Weights of a small class-conditioned image flow-matching model.
Model: 5.6M parameters, arch dit.
Rows from block 8 of a small class-conditioned image flow-matching model, named by matrix and row number. Rows with one number belong to one neuron. Each number is 200 + 30 x the weight over its row's rms, rounded and kept within 0 to 999. All counts start at 0.
Before each neuron's rows are labels from the 100 images, of 14976 (inputs lightly noised), where the neuron reaches its highest value: "top examples" is what is common among them. Only what is clearly more common there than usual is listed. The data: rendered rooms with furniture.
# fc1: MLP up (model.blocks.8.mlp.fc1.weight, 512x128), inputs 0-127
# fc2: MLP down (model.blocks.8.mlp.fc2.weight, 128x512, transposed), outputs 0-127

top examples: purple walls
fc1.364,252,181,208,214,252,252,235,174,212,210,174,163,173,229,218,191,167,167,187,158,176,203,169,205,250,180,203,187,190,189,170,200,175,192,188,192,219,203,207,167,202,152,211,194,240,188,207,174,186,240,228,209,197,189,231,165,246,171,187,209,195,186,188,178,171,133,196,183,146,250,166,214,210,181,211,172,215,208,220,218,142,242,208,215,231,173,211,159,190,237,174,202,207,127,238,203,198,183,118,237,223,254,154,240,149,137,222,194,224,210,162,175,223,153,238,186,219,147,172,231,209,175,246,198,203,153,181,234
fc2.364,209,217,188,183,175,198,204,167,208,141,200,154,166,227,235,206,255,243,209,211,161,149,214,198,262,211,196,187,142,227,216,190,212,247,210,180,211,168,175,201,191,191,195,189,213,216,248,210,209,204,143,224,190,205,165,165,215,221,188,190,243,248,209,206,208,219,227,197,124,190,218,197,128,212,169,228,213,233,125,200,255,224,202,192,179,187,158,231,197,193,225,173,181,236,229,159,197,227,150,212,119,156,239,213,192,193,182,211,115,184,178,214,191,211,191,197,219,243,174,167,178,165,212,247,203,241,189,209

top examples: purple walls
fc1.62,219,208,177,223,193,252,227,203,166,176,194,185,185,227,239,232,167,134,213,207,204,231,194,217,194,252,175,215,222,197,182,243,187,128,175,210,183,188,200,177,219,260,179,186,181,197,203,252,183,169,171,246,149,191,221,172,185,168,200,185,193,214,208,219,235,167,169,220,210,212,181,185,220,220,245,166,198,224,190,225,176,213,211,168,193,235,204,216,183,195,163,197,175,145,206,193,195,260,184,198,255,190,164,210,206,93,239,200,189,174,197,227,167,169,240,222,173,267,223,198,217,197,140,205,172,126,200,130
fc2.62,206,206,222,167,201,161,201,219,252,184,102,221,171,131,199,184,223,180,180,188,200,236,181,113,215,171,194,204,185,226,229,210,218,163,231,168,224,205,186,165,206,156,193,149,184,202,213,267,190,198,220,202,166,197,216,252,199,200,222,194,215,223,206,217,228,226,164,197,220,237,207,160,184,186,195,228,180,237,183,184,197,212,184,171,178,197,207,208,208,228,201,232,171,203,171,236,199,213,132,191,221,297,192,189,202,238,227,238,180,164,253,152,185,194,182,207,211,193,229,157,169,212,150,267,215,254,165,196

top examples: black walls
fc1.492,225,178,177,216,196,210,224,150,192,217,213,195,235,219,166,195,187,235,165,185,194,178,134,182,237,195,197,221,162,159,175,194,177,202,180,221,124,181,231,188,255,197,168,188,181,250,204,216,234,218,174,197,192,223,224,234,180,221,208,230,228,235,287,227,205,191,221,178,177,188,169,261,192,130,191,210,196,159,211,161,140,207,171,231,138,227,240,192,222,189,166,194,214,231,205,239,203,271,200,253,246,221,204,267,192,196,235,190,159,214,138,207,214,223,198,216,182,174,202,155,214,211,158,215,214,170,209,194
fc2.492,229,203,190,178,181,226,210,213,187,217,203,270,255,191,204,206,217,183,183,186,220,178,212,187,223,193,155,171,248,200,192,217,140,169,200,168,252,235,229,215,139,203,191,199,171,194,268,206,203,187,195,280,185,215,189,194,180,191,208,205,236,205,170,193,190,127,163,169,205,229,228,198,201,197,222,168,231,171,167,249,202,227,215,153,165,179,199,244,177,176,183,217,177,169,241,121,168,250,175,216,268,211,190,207,204,204,218,219,206,141,230,201,185,169,168,183,173,156,240,251,257,179,204,201,219,202,220,142

top examples: purple walls
fc1.125,244,241,233,217,160,210,225,194,197,170,244,196,165,191,179,204,236,203,198,125,195,207,236,202,237,239,169,159,204,193,253,242,216,234,263,174,175,186,193,223,272,176,254,217,211,251,225,215,217,185,187,206,194,180,220,266,199,156,184,175,233,200,175,197,192,192,191,225,224,201,151,254,188,193,200,211,177,217,206,197,204,200,183,281,213,174,189,220,181,243,194,224,209,236,190,149,214,188,236,215,220,141,236,252,181,218,207,247,176,199,213,204,176,181,192,187,153,213,187,252,177,146,208,266,249,216,227,214
fc2.125,172,220,210,195,194,178,231,238,178,200,212,265,201,184,178,244,182,198,203,249,206,177,267,181,177,165,207,223,245,169,210,235,193,213,269,206,264,207,240,171,194,174,221,187,234,204,251,187,229,161,168,220,125,202,203,155,201,240,250,195,235,223,180,183,174,225,184,237,204,189,220,213,170,285,190,214,220,182,222,215,184,228,175,251,209,205,170,214,256,178,225,181,204,171,182,194,208,175,215,200,226,262,194,212,212,169,201,227,206,170,172,190,208,203,197,187,289,196,195,120,213,183,168,216,228,242,226,207

top examples: purple walls
fc1.244,182,165,223,194,178,190,209,191,197,176,198,196,202,228,222,150,204,192,290,191,186,222,119,168,177,183,281,190,195,235,222,187,275,169,270,244,166,220,194,197,212,208,194,217,194,247,218,164,193,198,220,157,150,194,177,206,219,229,203,195,206,185,220,185,194,180,151,262,183,238,224,129,159,220,188,234,208,220,198,225,207,203,175,198,242,186,194,223,202,200,174,193,184,198,232,159,226,226,185,210,205,269,233,224,189,228,201,179,145,214,220,238,215,204,182,213,272,202,221,185,165,164,173,263,176,172,190,202
fc2.244,249,150,206,178,194,202,192,187,224,197,186,197,163,203,203,218,207,216,185,234,228,180,125,223,146,230,249,190,232,172,205,227,209,130,217,179,173,205,206,133,214,197,180,134,208,166,209,228,184,168,144,215,137,230,233,167,204,203,148,217,203,199,198,209,186,244,220,221,191,208,191,176,211,192,184,225,210,202,154,210,216,202,204,184,204,221,233,221,231,225,206,224,189,225,168,161,217,196,190,195,150,194,176,195,231,147,185,127,203,159,280,175,144,185,195,194,103,206,204,171,220,190,237,206,244,235,180,188

top examples: black walls
fc1.54,245,186,195,213,201,208,197,246,201,186,235,159,194,220,244,203,159,178,178,215,219,149,208,183,222,232,128,195,203,170,210,135,166,207,253,239,154,182,179,145,189,173,162,164,179,248,219,185,245,209,171,254,153,203,194,171,245,235,242,186,182,178,239,209,172,164,206,117,206,211,198,194,261,210,204,179,181,216,165,179,195,180,244,232,240,168,240,240,191,163,221,220,219,174,138,227,205,234,188,243,167,205,194,220,149,198,214,177,234,191,194,194,208,173,232,202,251,209,176,232,203,210,224,249,197,223,184,190
fc2.54,157,237,187,181,190,191,203,263,181,207,229,214,174,216,172,195,217,174,212,207,209,160,193,231,255,160,198,202,180,239,220,255,214,132,155,195,146,227,180,268,162,207,188,162,221,249,216,134,201,239,198,152,106,189,197,184,167,218,237,213,140,141,203,203,184,191,203,138,237,222,206,192,186,194,190,153,213,191,211,201,218,177,199,186,170,180,177,172,199,168,200,199,195,173,253,259,209,213,181,194,266,187,173,206,216,241,193,203,221,147,194,161,178,168,234,191,211,181,224,170,226,198,177,223,209,189,212,178

top examples: purple walls
fc1.506,242,161,213,215,246,219,204,150,203,160,204,182,158,167,178,225,193,161,185,175,199,216,190,203,184,208,169,218,191,189,136,184,211,161,199,205,205,184,225,219,195,221,175,208,189,238,191,245,184,267,207,183,194,160,211,153,164,209,186,205,170,247,183,250,143,206,279,215,181,205,181,192,213,231,240,255,185,158,244,215,171,228,216,227,194,190,224,218,159,235,183,192,127,151,212,245,249,208,206,197,226,245,185,237,151,154,213,251,185,194,234,195,244,199,200,181,169,235,186,222,207,166,262,254,205,173,205,173
fc2.506,216,204,197,168,190,214,205,172,189,181,169,184,154,173,232,197,221,211,186,162,218,146,185,135,196,187,184,216,184,223,227,178,199,176,143,202,134,227,195,193,247,178,197,169,163,215,226,268,181,217,211,180,202,202,199,141,155,221,280,162,227,219,208,191,201,235,206,201,147,231,213,107,198,192,163,147,203,215,219,206,245,238,190,170,129,196,212,209,191,202,190,213,160,221,208,279,173,175,229,178,222,206,177,234,193,253,198,215,216,149,189,188,182,185,189,193,202,194,224,203,216,174,221,223,222,257,171,149

top examples: black walls
fc1.445,148,212,195,197,203,166,207,207,193,231,228,216,243,186,239,119,197,210,178,162,182,191,207,213,212,161,170,235,182,146,207,200,182,173,180,248,180,186,112,195,182,178,169,204,206,190,233,166,190,176,225,210,197,192,212,194,220,93,228,240,154,231,227,228,224,257,238,190,250,207,159,224,209,247,187,180,192,228,171,209,203,151,186,136,154,160,179,154,188,165,192,228,219,199,235,188,191,191,214,240,199,179,174,188,252,230,221,207,229,169,210,191,200,218,231,194,220,232,166,220,241,222,221,222,154,217,223,169
fc2.445,173,193,216,174,210,200,204,207,170,186,219,223,232,223,211,181,223,152,244,152,189,203,174,200,229,194,165,195,186,234,177,145,172,183,164,207,158,189,124,179,172,272,197,254,209,188,223,110,219,195,248,207,190,193,212,178,206,194,188,194,146,195,217,200,209,118,194,150,286,209,203,208,173,223,212,257,220,199,224,173,207,249,180,161,201,205,193,207,225,209,201,171,209,173,216,226,200,197,184,192,261,208,248,196,207,232,190,184,170,279,231,195,203,211,243,198,234,226,157,208,225,202,180,191,212,137,204,163

top examples: purple walls
fc1.229,185,186,162,213,231,194,161,226,176,230,209,165,200,186,166,155,192,212,269,213,220,169,175,190,237,191,178,177,214,198,230,168,214,218,224,204,102,207,213,198,185,239,169,208,176,189,183,184,185,233,233,157,223,176,222,173,171,258,155,197,213,240,243,190,175,103,195,197,184,239,202,218,170,185,207,193,181,241,144,211,267,191,245,212,203,184,203,188,202,193,212,163,175,171,196,219,236,153,187,217,193,165,187,188,187,257,192,211,129,211,200,176,148,195,190,207,274,167,165,224,175,253,167,202,221,211,197,193
fc2.229,176,196,216,190,228,200,209,184,201,215,179,152,237,172,210,209,168,203,224,202,222,157,213,174,227,293,226,217,195,134,214,174,158,193,192,185,239,245,123,216,215,209,207,250,162,185,197,190,195,218,213,198,147,209,207,249,197,204,234,210,174,196,208,208,195,206,213,200,174,124,202,235,168,176,168,210,216,210,220,207,168,222,127,213,238,228,178,208,257,158,190,205,190,182,230,185,191,185,150,186,160,227,264,189,200,163,205,198,215,264,135,203,198,146,225,200,209,193,224,167,176,211,206,125,175,197,252,183

top examples: black walls
fc1.355,270,181,170,251,176,205,162,199,202,172,233,230,190,153,220,176,174,201,180,192,236,165,200,189,198,211,195,207,213,178,221,183,201,225,182,243,189,152,175,195,174,189,212,180,244,251,212,218,196,203,152,161,175,211,198,211,192,201,219,191,186,215,226,211,159,156,173,154,194,211,221,234,116,160,216,248,181,235,186,159,221,163,239,217,240,195,220,199,179,229,159,222,178,205,153,198,206,218,164,259,219,199,190,234,194,186,233,277,229,154,122,245,268,229,198,216,213,227,187,194,213,208,248,255,209,159,216,211
fc2.355,154,186,198,237,190,192,211,130,197,232,225,232,204,188,192,223,165,185,204,208,187,194,110,232,228,161,163,190,203,185,247,213,178,148,231,212,188,183,206,201,169,204,188,241,201,190,250,149,199,168,222,257,157,207,205,171,166,161,197,241,194,171,209,186,183,180,133,204,176,185,211,179,194,225,194,186,170,169,203,238,247,138,227,182,210,216,214,175,109,165,188,186,182,237,198,171,189,217,215,190,181,168,217,195,164,161,182,235,235,210,137,254,212,170,199,172,224,193,203,188,259,183,237,254,179,199,218,245

top examples: black walls
fc1.482,183,193,213,196,210,243,193,246,230,218,207,182,146,139,220,245,201,244,220,171,182,197,232,216,161,222,244,166,185,200,231,219,244,151,205,172,167,156,151,163,199,163,234,201,166,180,193,212,208,205,165,258,257,177,214,199,223,188,142,225,141,214,172,185,176,168,196,211,198,222,163,203,221,192,198,236,180,200,190,244,222,169,259,214,209,149,242,231,223,226,243,215,225,170,139,205,175,192,189,234,208,221,218,166,246,249,268,207,215,248,203,208,197,251,223,184,227,234,233,196,162,210,194,193,215,175,149,199
fc2.482,219,233,213,204,216,219,196,163,181,231,201,231,205,150,179,234,161,217,155,195,220,207,229,159,177,223,248,179,195,256,206,205,189,173,239,220,241,198,186,204,208,173,193,189,169,201,170,238,215,189,289,234,159,216,206,227,216,192,192,211,293,163,181,201,203,254,200,208,200,187,202,170,151,187,175,201,230,219,204,168,194,233,228,225,231,232,174,215,212,182,224,238,185,205,133,185,248,219,171,165,192,242,195,188,227,182,140,218,130,146,248,229,198,165,185,211,252,214,230,206,233,235,216,196,194,256,215,146

top examples: black walls
fc1.269,236,179,146,238,252,208,203,196,220,213,274,172,186,181,189,164,245,210,218,196,171,187,205,204,198,206,167,194,189,199,216,202,209,204,243,285,193,182,189,185,185,165,150,247,179,218,234,200,209,203,229,151,190,226,253,194,208,247,157,184,166,186,213,239,186,154,122,182,236,206,184,228,205,225,177,210,192,219,185,213,223,164,242,147,238,176,239,236,226,182,113,181,188,160,181,182,180,161,193,201,179,214,211,188,239,124,239,160,179,209,187,211,218,176,225,221,217,217,162,189,210,232,235,227,210,250,207,185
fc2.269,178,219,191,182,198,189,176,215,205,233,185,163,213,169,145,192,222,190,242,227,147,187,148,232,177,228,195,203,222,214,216,215,194,218,266,208,244,218,221,217,211,196,192,280,214,221,199,134,213,217,192,210,220,188,178,219,182,190,138,214,158,149,210,197,194,239,183,227,222,216,197,209,173,172,214,197,193,206,193,187,177,196,246,179,173,247,180,194,174,175,200,171,194,170,165,197,172,149,172,151,214,200,220,183,174,170,216,106,219,191,221,154,208,198,193,129,147,218,195,234,271,208,208,117,202,152,240,220